{
  "model": "class-conditioned image diffusion model",
  "cond_dim": 128,
  "targets": ["place"],
  "activation": "silu",
  "widths": [64, 128, 128, 128],
  "blocks_per_level": 2,
  "upsampling": "nearest_conv",
  "residual_init": "scaled_by_depth",
  "lr": 0.0027,
  "nesterov": false,
  "orthogonalizer": "polar_express",
  "adamw_lr_other_params": 0.003,
  "batch_size": 128,
  "epochs": 16.3,
  "final_lr_fraction": 0.05
}
Rows from block 3 of a small class-conditioned image diffusion model, named by matrix and row number. Rows with one number belong to one channel. Each number is 128 + 32 x the weight over its row's rms, rounded and kept within 0 to 255. All counts start at 0.
After each channel's rows are labels from the 100 images, of 14976 (inputs lightly noised), where the channel reaches its highest value: "responds to" is what is common among them; "peak at" is the part of the image that holds the peak. Only what is clearly more common there than usual is listed. The data: pixel-art sprites of 400 made-up characters on tiled backdrops. In brackets: how many of the 100.
# convs0: first 3x3 conv (model.enc.1.1.convs.0.weight, 128x128x3x3, standardized in use, each kernel summed), inputs 0-127
# convs1: second 3x3 conv (model.enc.1.1.convs.1.weight, 128x128x3x3, standardized in use, transposed, each kernel summed), outputs 0-127

convs0.90 [138 133 122 168  93 110 100  88 158 141 147 137 124 138 206 118 111 135 110 139 127 145 140 131 157 139 160 142 134 147 140 134 140 121  95 160 116 147 133 135  86 124 128 113  71 139 133 147 191 166  63 116 144  87 127 155 134 201 114  99   0 146 131 138 129 149  68 141  38 156  88 107 138 192  98 146 131 128 165  97 123 137 165 102 175  72  86 149 138 110  98 117 130  79 110  77 116 127 147 129 153 143  94 122 139 119  93 123 159 132 106 155 129 124  95 151 144 178  83 169 150 152 158  33 131 190 137 147]
convs1.90 [169 128 151 149 107 145 114 165 135 129  99 145 166  76  83 168  92  97 149 118 113 107 135 153 104 115 109 108 112 134 120 124  67  77  68 107 126 160  90 126 151 127  94 151 179 132 155 153 110 138  47 162 149 113 158 112 139 106 137 121 166 108 130 126 154  99 139 100 170 113 125 162 134 147 123 162 152 141  79 194  57 143 125 138  94 181 138 120 132  82 202 130 179  30 123 122 124 117  77 122 167 120 108 139  95 154 148 127  49 101  98 128 167 157 151 213 173 104 122  86  91  81 149 121 126  83 124 113]
responds to: large (87); yellow (43)
peak at: top centre (43)

convs0.42 [117 171 120 136 129  69  83 102 136 144 103 151 137  79 133 119 119 186  85 115 131 150 164 129 158 117 108 133 115 115 153  63 119  83 104  80  85 118 124 129 123 157 101 131 120  80 105 125 171 151 175 131 113  84 179 131 126 223 126 118 178 232 129 125 160 133 125  82 176 149 175  67 111  93 106 187 140 181 164 142  93 114 141 115 142 129  91 133 172 116 119 104 184 108  65 112 105 133 145 175 101  87 189 150 123 153 130 139 108 118  71 151 136 142 156  93 134 144  70 118 154 133 129 107 144 175 111  91]
convs1.42 [174  98 158 186 106 183  62 123 171 148 153 149  93 112  89 140 110 107  92 156 167 175 132 141  90 152 124 168 138  77 116 143  69 118 122 135  84 174 117  74  94 143 110 127  93  90 110 112 114 103  65 139 158 151 137 134 121 120 133 141 121  50 100 126 143 148 143 188  92 127  88 197 129  80 125  91 138 104  89 161 171 112 114 172 127 152 185 117 110  90 177 132 100  94 151 131 111 132 117  90 186 138  56 127  89 136 133  92  85 127 105 136 128 125  91 174  85 118  96 151  75  92 120 146 149 105  76  87]
responds to: large (69)
peak at: bottom centre (31)

convs0.44 [163 130  59 115  58  22  91 199 208 123 121 118 151  83 177 133 114 102 177 106  90 155 126 135 107  67 181 106 112 152 126 144 157  90  87 150 124 150 157 105 140 113 158 162 115 126 141 114 138 150 120 154 143 111 153 133 131 139 141  96 111 163 119 102  92 136 142 117 127 127 120 108 130 133 111 139 133 144 135 147  94  85 113  69 123 197 113 159 144  76 155 141 148 132  90 136 130 148 115 126 158 168 123 150 147  87 162 107 126 156 106   9 141 132 110 206 152 211 132  99 147 138 139  95 126 122 131 119]
convs1.44 [ 94 114 198 178 138 115  50 163 103 147 127 147  95 144  78 142  98  89  88  98 142 123 145  86 144 143 140 186 151  66 118 144  91 103 129 176 160  68  78 114  72  84  89 163  85  62 103 156 139  98 147 139 141 168 154 114 110  99 116 149 115  87 107 131 105 154 145 128 132 127 136 153 125 175 120 166 101 154 117 140 110 101 102 118 153 100 120  97 120  95 105 170 106  88 121 128  71 167  70  64 157 157  76  95  73 134 136  40  96 152 138 132 125 117 158 126 162  70 127 154 160 146 149 164 126 137 157 114]
responds to: large (78); white (41)
peak at: top left (35)

convs0.14 [135 149 119 134 125 110 128 148 138 137 130 144 157  96 140  96 163 136 112 119 126 113 138 169 130  96 139  92 119  92  95 139 112  90  99 103 123 162  92 207  93 134 134  84  39 156 211 127 139 159 146 121 113 139 102 129 159 122 112 137  91 179  71 114 114 181 139 110 151 112 138 114 137 141 103 191 123 157 117 125  98 156 138 122  61 166  77 145 124  90 109 128  88 114 173 155  75 127  93 127 154 154 143 103 137  78 136 134 144 143 202 146 145 106 178   0 148 121 140  66 160 168 178 123 151 163 116 164]
convs1.14 [191 140  70 110 127 108 187 167 125 138 160 115 113  93  53 133  81 107 137 116 137 118  96  96  99 146  82 167 160 122 105 127 137 133 154 164  82  97 140 121 161 142  66 114  71  56  71 150 132 135  90 131 148 119 176 172 132  82 140 145 170 134 132 141 186 102 123 121 115 102 110 139 165  93 175  99 181 144 140 118  91 140 118 178 121  96 134 103 139 100 209  63 158 122  83 150 127 126 160 103 151 133 176 119 140 146 163 125 155 143 167 161 106 166 120  99 103 110 145 142 120 116  37 125  65 122  87 101]
responds to: white (82); large (80)
peak at: centre (56)

convs0.84 [136 134 148 157 188 144 123 103 171 177 143 118 160 125 160 152  99 131 105 110 142 174 110 173 133 124 143 120 128 120 133 181 159 129 106 143 132 122  62 124  94 116 168 149  99 131 114 138 142 134  64  20  18 146 149 174 213 156 129  38 141  21 108 195 140 165 184 134  87 121 142 118 100 105 129 111 140 126 150 115 144 122  99 130 141  79 123 144 148 126 110 112 119 146 146 119 113 115 151  87 136  96 104 120 134 116 111 121 135 147 133 151 122 135 130 147 158 147  88 154  76 162 159  81  91 107 145 140]
convs1.84 [103 123 131  89  74 115 122 174 108 124  88 100 110 161 158 128 149 204 202 155 129 100  68 117 139 129 125 128 161 148 129 135  75 180 147 125 193 181 143 173 140 178 174  96 198 135 165 129 117 176 173 132 110 108 115 186 176 154 151  79 119 163 166 134  95 134 111 110 170 148  92 122 178 128 151 158 166 139  58 155 122 106 153  99 119 178 129  93 141 166 115 176 136 170 177 144 145 101 135 106 130  94 138 127 111 130 148 196 117 133 135 110 157  92 133 130 123 137 103 168 160 129 162 140 206 148 178 117]
responds to: black (62)
peak at: middle left (32)

convs0.5 [148 154 150 138 146 154 106 170 133 123 144  91 145 103 141 151 121 123 160 114 116 167 135 159 128  92  85 161 130 100 105 123 135 100 132 107 121 150 131 136 167 159 178 168 112 150 140 156 114  95  98 138 109 132 153 133 131 132 150 148 136 132 110 118 116 139 141  85 104 112 119 115 100 124   0 139 164 130  99  24 136 117 117 129 119 122 151 130 107  82 107 130 111  87 128  55 173 114 155 152 142 125 123 134 149 102 215 123 137 155 140  47 218 138 148 172 124 135  93 135 136 145 143 131 123 111 151 134]
convs1.5 [ 92  94 127 146 101 113  61 170 111 128 126 169 145 127 127 119 120 129 129 155 108 149  95 116 106 192  75 116  65 180 123 116 146 135 157 129 156 143  99  96 125 163 132  78 141 169  99 149 105 128 114 122  84 129 119 139 123  96 123 127  85 181 119 123  67 106 122 165 115 132  92 107 139 128 171  52 157 120 127 149 117 159 131 119 175 145 131 148 157 129 118 117  22 114 108 202  68 145 144 177 162 133 101 123 133 135 148 232 166  92  34 127 132 107 172 158  68 137  99 116 181 146 132 123 122 137 111 136]
responds to: large (68); white (49)
peak at: bottom right (25)

convs0.98 [141 131 198 134 183 190 136 100 119 149 145 175 154 149 179 144 129 158  49  98 178 119 179 155  80 106 118  94 152 151 110 144 120 122 127  92  92 121 144 139   0 157 162 139  70 140 159 172 122 121  90 124 138 134 141 121 100 122 126 111  79 122 131  90 123 161 121 133 145 104  87 145 147 137 116 124 137  92  98 118  91 132 228 126 102  82 132 155  86 134 121 135 117 135  85 170 115 112 149 158 160 126 110 105 148 100 137 147 140 159 150 125 124 124 169  22 137  95 105 144  93 158 136  73 156 144 147 125]
convs1.98 [119 127  64 164  91  70 109 124  81 136  86  87 140 113 139 146 113 147 113 137 128  51 138  91 129 101 125 166 122 112 139 134  73  78 163 115 115 164  95 124  93 158 102  58 128 104 120 121 135 137 148 114 160 146 176  83 112 158 131 146 156 110 163 188 105 113 135 138 138 111 101 108 143 138 130 178  63 154  85 115 101 183  97  93 158 113 124  64 112 112 133 137  93  66 122 110 126 160 147 110 158 107 117 165 148 125  62  56 104 114  95 128  91 144 109 135 116  98 184 136 217 104 151 177  71 124 189 100]
responds to: large (71); white (33)
peak at: bottom centre (29); bottom left (28)

convs0.25 [160 132 109 127 153 115 138 149 121 138 108 157 144  83  64 130 151  97 155  99 123 155 113 152 127 133  81 186 133  36  89 163 141  71  75 107 132 183 113 181 149 165 112 145   8  51 187 119 161 136 113 133 140 146 102 147 139 119 112 123 111 141 146 116 146 137 134 149 138  77 106 153 115  77  69 172 120 121 135 133 143 123 112 147  85 149 109 142 147 110 177 143  96 140 155 118 111 132  68 120 163 147  85 142 121 142 140 141  93 140 206 141 121 101 163  76 144 128 132 136 142 177 172 119 203 161  86 113]
convs1.25 [ 91 105 103 112  86 142  85 113  93 115  96 116 139 153  66 112 111 151 123 149 136 117 189 188 140 130 109  89 115 147 128  96 112 129 154 165  69 120 133 107 129  82 133 176  15 211  72 143 136 171 178 136 123 134 150 135 131 154 130 135 130 104 142 146  88 120 133 146 127  80 119  86 119 174 133  75  94 117 155 102 104 148 119 117 157  85 134  82 143 129  99 117 181 175 129  87 170 126 119  76  75 138 191 136 114 118 115 155  94 122 151 154 157 123  85  97 103 147 123 174 125 115  61 167  93 127 149 206]
responds to: white (51)
peak at: centre (42)

convs0.61 [155 151 133 125 119 117 178 146 134 112 154 123 136 144 108 134 107  44 156 111 149 171  69 127 138  94 148 120 135 119 201 132 149 141 115 104 154 149 123 120 162 120 153 151   0 127 136 133 169 157 124 108  95 168 119 131 138 162 113  91  32 173 142  91 114 163 129 132 109 180 119  54 147 137 117  95 109 133 132 128 103  71 136 116 124 173  80 127 102 130 138 122  97 103 156 156  63 113 149 129 159  99 118 104 210 118 111 135 147 144 121 168 130 139 133  42 152 160 102 104 140 126 121 164 164 143 151 166]
convs1.61 [118  55 118 170 150 150 136 149 133 123 137 106 144 146 186 134 130 132 127 131  99 118 165 139 124 121 122  99 104 110  51 121 138 138 141 142 124 158 125  63 125 117 192 114 121 188 130 134 147 129 158 136 157  97 149 111 111 174 141 145 131 114 147 165 116 111 135 161 113  15 158  44  17 159 119 105 205 120 176 156 159 171 134 112 140 109 138 138 165 162 154  86 111 186 105 152 116 120  68  90 119 110 163 104 126 129 146 140 133 131 118 114 101 119  59 137 132 121 133  87  62 136 171 107  87 137 109 165]
responds to: white (39)
peak at: centre (37)

convs0.103 [123  41 113 195 122 136  87 128  64 147  77 128 129 145  70 162 160 110 143 142 113 158 102 157 235 123 112 110  93 133 107 120 162 144  97 109 152 142 104 121  81 136 147 160 109 111 149 138 143 120 172 114 140 153 106 103  91 143 116 133 136 203 161  98 119 142 128 219 162 125 125 104 120 117 121 145 131 176 101 125 128 139 110 115  77 101  49 150 139 133 110  55 114 152  64  89 142 166 139 148 147 119 129 197 126 105 179 135 106 159  97 118 113 118 220 119 142 116 116 151 116 141 131  94  96 168 153 115]
convs1.103 [111 106  82 130 158 132  81 179 147 129  40 132 139 120 130 143  77 190 150 141 154  98 222 120 111 111 130 136 172 150 140 137 124  81 136 114 121 116 142 185  81  85 176 130 137 105 188 111 120 147 133  95 103  95 130 147 118 162 112 114 121 120 128 132 156 130 130  42 142  98  97 147 136 126 137 122 114 116 163 134 151 130 145 113 144 122 145 137  87 145 129 101 128  45 188 137 104 124 164 175 156 158 126 170 165 109  68 192  46 106 102 129 129 112 145 133 207 184 109 140 141 140 124 148 210 144 157 131]
responds to: black (29)
peak at: top left (28)

convs0.96 [146 138 225 241 148 193  96 168  53 118 127 107 121 114 151 171  93 122 150  76 143 111 113 139  98 130 120 115 131 112  93 152 122 128  80 127 114 137  81 150  89 148 152 147  80 134 133 130 157 119 130  92 117 106 161 127 130 163 189  85 155 132 115 167 141 163 135  84 104 127 140  98 159 119  91 150 188 146 128 151 160 156  85 133  64  66 134 153  90  96 137 151 107  81 107 134 128 103 149 111 113 111 163  89 143 131 175  94 137 136 115  44 167 157 129 180 137 124  77 141 146 103 139  83 109 175 142 148]
convs1.96 [109 129 126  56 109 125 113  92 104 106 105 100 144 161 104 109 134 109 129 119 111 108 115 151 112 154 159  96  95 166 136 124 125 144 154 133 157 185 142 150 119  84 109  77  96 171 131 129 147 139 170 146 135  92 125 155 128 167 145 110 101 162 155 114  71 123 113 133 107  88 157 168  85 120 178 128 112 107 124 120 138 131 161 132 132 169 130 111  81 174 142 104  41  94 188 216  91  95 176 130 110 157  88 178 160 120 134 212  72 134 140 163 112 113 154 116  99 185  76  84 101 167 131 216 176 138  95 137]
responds to: black (33)
peak at: bottom right (37)

convs0.114 [138  98 147 140 146 117 126 153 131  82 134 121 165  95 123 164 125  74 165 103  85 141 123 141 138 129  95 136 115  98 120 152 137 130 148 104  97 139 112  89 134 140  96 164 105 155 120 107  59 104 109 153  88 140 136 127 128 101  72 155 102 142 155 128 138 147 167 146 101 134 157 123 127 126  85 146  97 115 156 219 164 128 111 142 115 168 135 154 139  88 125 139 122 198 133 213 172 142 136 174 131 140 134 136 145 115  85 131 130 142 140  27   0 131 142 154 162 151 116  92  96 136 153 170 107 131 131 126]
convs1.114 [ 97 121 170  84 102 137 123  76  84 152 104 130 147 121 129 103  97  96  75 106 115  77 119 153 163 104 145 114 159 146 103 149 129 111  92 145 159 113 180 161  73  43 121 106 116 165 171 126 167 131 150 119 157 109 114 121 122 169 128 110  78  71 125  93 103 152 134 134 130 120 171 166 117 118  30 113 139 102 117 146  57  69 129 139  90 110 144 123  85 122 126 150 212 171 142 118  98 110 149 133  98  98 170 126  95 134 136  41 117 165 236 133 101 144 141 137 101 137 130 154  95 125 123 127 104 122  87 121]
responds to: white (60)
peak at: top right (26)

convs0.0 [119 173 107  93 115  95  72 201  70 168 113  75 118 140 176 119 109 163 166 134 129 141 157 165 156 106 144 134 127 200 103 126 149 120 117 186 157 143 105 116  98  65 107 143 121  86 136  87 110 109 188 162 115 151  76 131 129 159 131  80 169 142 150 123 124 199 110  74 145 121 136 150 117 139 168 102 129 164 153  72 192 140  93  94 104  66 108 173 126 134 113 109 101 130 108 145 170 143 116  96 140 124 152  64 115  77  78  87  70 132 164 149 114 122 154 199 153 119 132 109 146 180 135 100 125 131 160 111]
convs1.0 [186 149 174 126 149 114  95 114 112 130 133 156  83  53  31 133  78 164 138 101 119 167 135 137 138 159 118 102 117 102 117  93 147 138 101 138 149 162 116 159 149 165 113 211 145 125 154 153 134 131 109  97 142 103 192 151 126  98 135 142 147 167  63 139 188 121 121 163  93 134  89 119 158 157  94 184 109 129 121 163  82 131 159 155 120 161 130 127 119  80 151  93 116  78  98  94 115 144 199 139 173 171 151 115 143 166 130 144 189 161 149 171 113 199 161 151 186 143 139 129 147  75 131 128 106 140 101 177]
responds to: white (44)
peak at: top centre (31)